From a checkpoint of a small spectrogram enhancement model: 1.34M parameters, log mel input.
Rows from block 4 of a small spectrogram enhancement model, named by matrix and row number. Rows with one number belong to one channel. Each number is 200 + 40 x the weight over its row's rms, rounded and kept within 0 to 999. All counts start at 0.
After each channel's rows are labels from the 100 clips, of 14976, where the channel reaches its highest value: "responds to" is what is common among them; "peak in band" is the frequency band that holds the peak. Only what is clearly more common there than usual is listed. The data: struck, bounced, scraped and rolled objects made by modal synthesis. In brackets: how many of the 100.
# convs1: first pointwise conv (model.enc.2.0.convs.1.weight, 96x96x1x1), inputs 0-95
# convs3: second pointwise conv (model.enc.2.0.convs.3.weight, 96x96x1x1, transposed), outputs 0-95

convs1.50,182,228,161,184,263,53,171,212,223,196,207,249,168,205,203,131,257,208,174,192,149,203,255,233,193,244,160,231,193,282,215,193,194,231,182,147,147,232,212,172,202,268,196,202,276,163,197,233,183,147,189,146,156,225,122,210,225,187,153,142,175,245,201,155,206,175,229,190,203,186,158,258,181,166,188,202,202,192,245,236,163,174,243,322,206,265,182,211,250,222,235,160,167,183,149,192
convs3.50,215,147,220,199,294,195,213,176,262,212,150,237,198,228,176,232,291,126,199,188,207,141,245,175,184,150,189,211,235,203,197,179,194,197,156,147,205,122,228,226,167,260,178,157,227,147,134,194,171,253,239,235,154,183,183,232,232,219,196,190,154,254,219,274,198,126,200,223,164,201,191,138,179,187,159,145,191,179,163,155,167,196,283,217,212,274,198,215,188,176,282,234,280,221,150,259
responds to: mains hum (66); thin (high-pass) (32)
peak in band: 500 to 1000 Hz (72)

convs1.59,236,202,170,82,267,224,273,201,224,190,206,209,214,174,248,155,242,231,211,183,201,190,190,218,187,217,273,218,196,112,214,221,253,205,215,260,198,224,182,182,155,136,212,203,218,161,235,205,190,326,179,153,173,259,283,170,142,268,187,181,252,198,195,195,195,224,189,233,180,201,145,220,231,197,203,220,203,191,190,268,276,222,250,295,185,153,169,230,204,181,187,157,164,277,222,204
convs3.59,240,231,206,268,190,242,150,242,193,167,223,247,161,164,163,201,148,210,133,213,272,190,220,219,239,155,185,159,205,229,174,166,306,226,215,186,213,220,156,191,228,142,210,187,218,177,198,220,195,201,223,217,212,133,187,143,253,157,247,173,259,144,144,154,179,200,207,211,208,161,186,232,201,240,182,256,259,219,188,105,216,135,171,273,275,217,161,241,212,209,198,193,92,236,278,171
responds to: rumble (41)
peak in band: 0 to 250 Hz (42)

convs1.26,198,184,208,151,171,233,194,210,206,214,270,122,172,226,252,279,226,178,235,213,216,195,163,187,195,235,239,221,190,238,253,191,224,173,92,194,212,251,133,181,226,204,180,140,238,198,259,186,191,219,126,187,178,233,199,199,182,173,265,169,226,125,251,259,176,208,276,174,196,158,241,200,261,220,151,227,196,162,272,178,208,215,218,244,207,96,226,127,167,217,250,207,124,259,195,230
convs3.26,137,193,218,194,228,154,138,173,244,195,238,226,200,223,173,208,243,207,149,174,170,187,174,141,246,181,208,223,206,272,204,142,160,142,334,213,201,228,197,218,185,238,177,229,255,244,150,214,234,236,263,172,226,145,250,169,177,222,177,152,222,164,236,148,197,158,194,170,236,134,182,244,119,218,253,166,208,212,197,197,240,166,222,163,326,204,129,191,160,180,189,238,152,192,215,245
responds to: rumble (51); pink noise (44)
peak in band: 0 to 250 Hz (45); 250 to 500 Hz (40)

convs1.30,230,205,234,133,234,128,236,133,146,206,300,208,196,218,148,160,172,186,219,262,195,241,175,180,268,238,123,195,226,236,174,178,261,226,204,159,140,221,143,173,172,250,188,227,131,190,195,234,241,241,212,207,161,159,225,125,171,210,218,253,289,149,172,265,215,207,157,171,215,152,185,212,246,219,208,174,183,226,146,201,212,163,141,202,175,130,194,166,171,182,183,105,223,208,232,178
convs3.30,234,198,275,232,204,247,261,190,114,207,192,184,176,215,186,199,242,210,201,188,174,315,219,148,230,166,202,198,207,110,241,211,193,151,182,167,169,233,189,225,181,173,196,112,283,165,179,182,221,179,172,222,221,231,224,211,219,228,165,225,221,141,183,178,145,223,155,269,216,271,212,162,169,232,203,199,212,195,211,158,181,205,198,209,167,140,229,114,264,234,252,252,278,227,256,107
responds to: mains hum (56); clipping (25); text has "clipped" (25)
peak in band: 500 to 1000 Hz (64)

convs1.84,164,192,226,222,173,126,266,206,250,162,162,154,197,202,154,213,250,194,212,183,155,212,180,307,151,210,195,162,190,152,209,202,168,203,239,210,221,188,201,179,211,214,186,133,143,227,222,243,216,160,281,229,175,251,209,194,113,212,164,202,229,234,266,230,168,130,201,152,293,231,114,137,214,135,140,197,194,143,212,192,177,161,223,139,266,255,252,213,141,198,246,197,210,211,200,178
convs3.84,209,227,187,289,212,196,159,228,236,143,203,228,236,207,209,246,334,167,239,224,282,216,119,179,192,220,173,160,178,223,218,203,230,241,215,184,185,252,197,184,176,206,160,163,260,254,221,255,213,203,249,158,70,277,176,238,213,214,195,194,203,238,138,177,218,160,164,226,204,208,174,175,204,188,308,240,243,208,223,221,212,156,134,175,185,153,190,159,180,176,208,221,217,237,216,155
responds to: mains hum (77)
peak in band: 500 to 1000 Hz (91)

convs1.11,222,198,319,224,185,188,224,218,207,178,191,224,172,178,176,163,215,232,235,194,170,224,193,219,154,205,193,147,170,210,189,240,196,220,269,160,199,207,210,164,222,259,198,78,264,196,138,216,199,182,224,332,186,191,226,173,221,213,210,245,161,186,177,253,239,210,175,202,247,143,197,194,176,174,174,157,209,219,240,220,234,141,192,240,215,113,206,147,127,207,327,234,224,215,144,213
convs3.11,207,211,183,196,224,180,196,246,200,267,171,225,221,182,208,243,237,160,241,215,210,181,215,221,193,178,141,312,126,191,160,186,269,181,197,201,223,152,207,194,206,256,218,189,153,243,281,157,98,189,121,156,210,159,198,131,189,215,222,260,200,179,170,182,207,264,189,206,183,131,241,248,211,216,62,203,175,209,225,165,249,222,158,205,201,179,170,143,222,154,221,165,231,126,221,205
responds to: one hit (75); rubber-like damping (45)
peak in band: 250 to 500 Hz (42); 500 to 1000 Hz (30)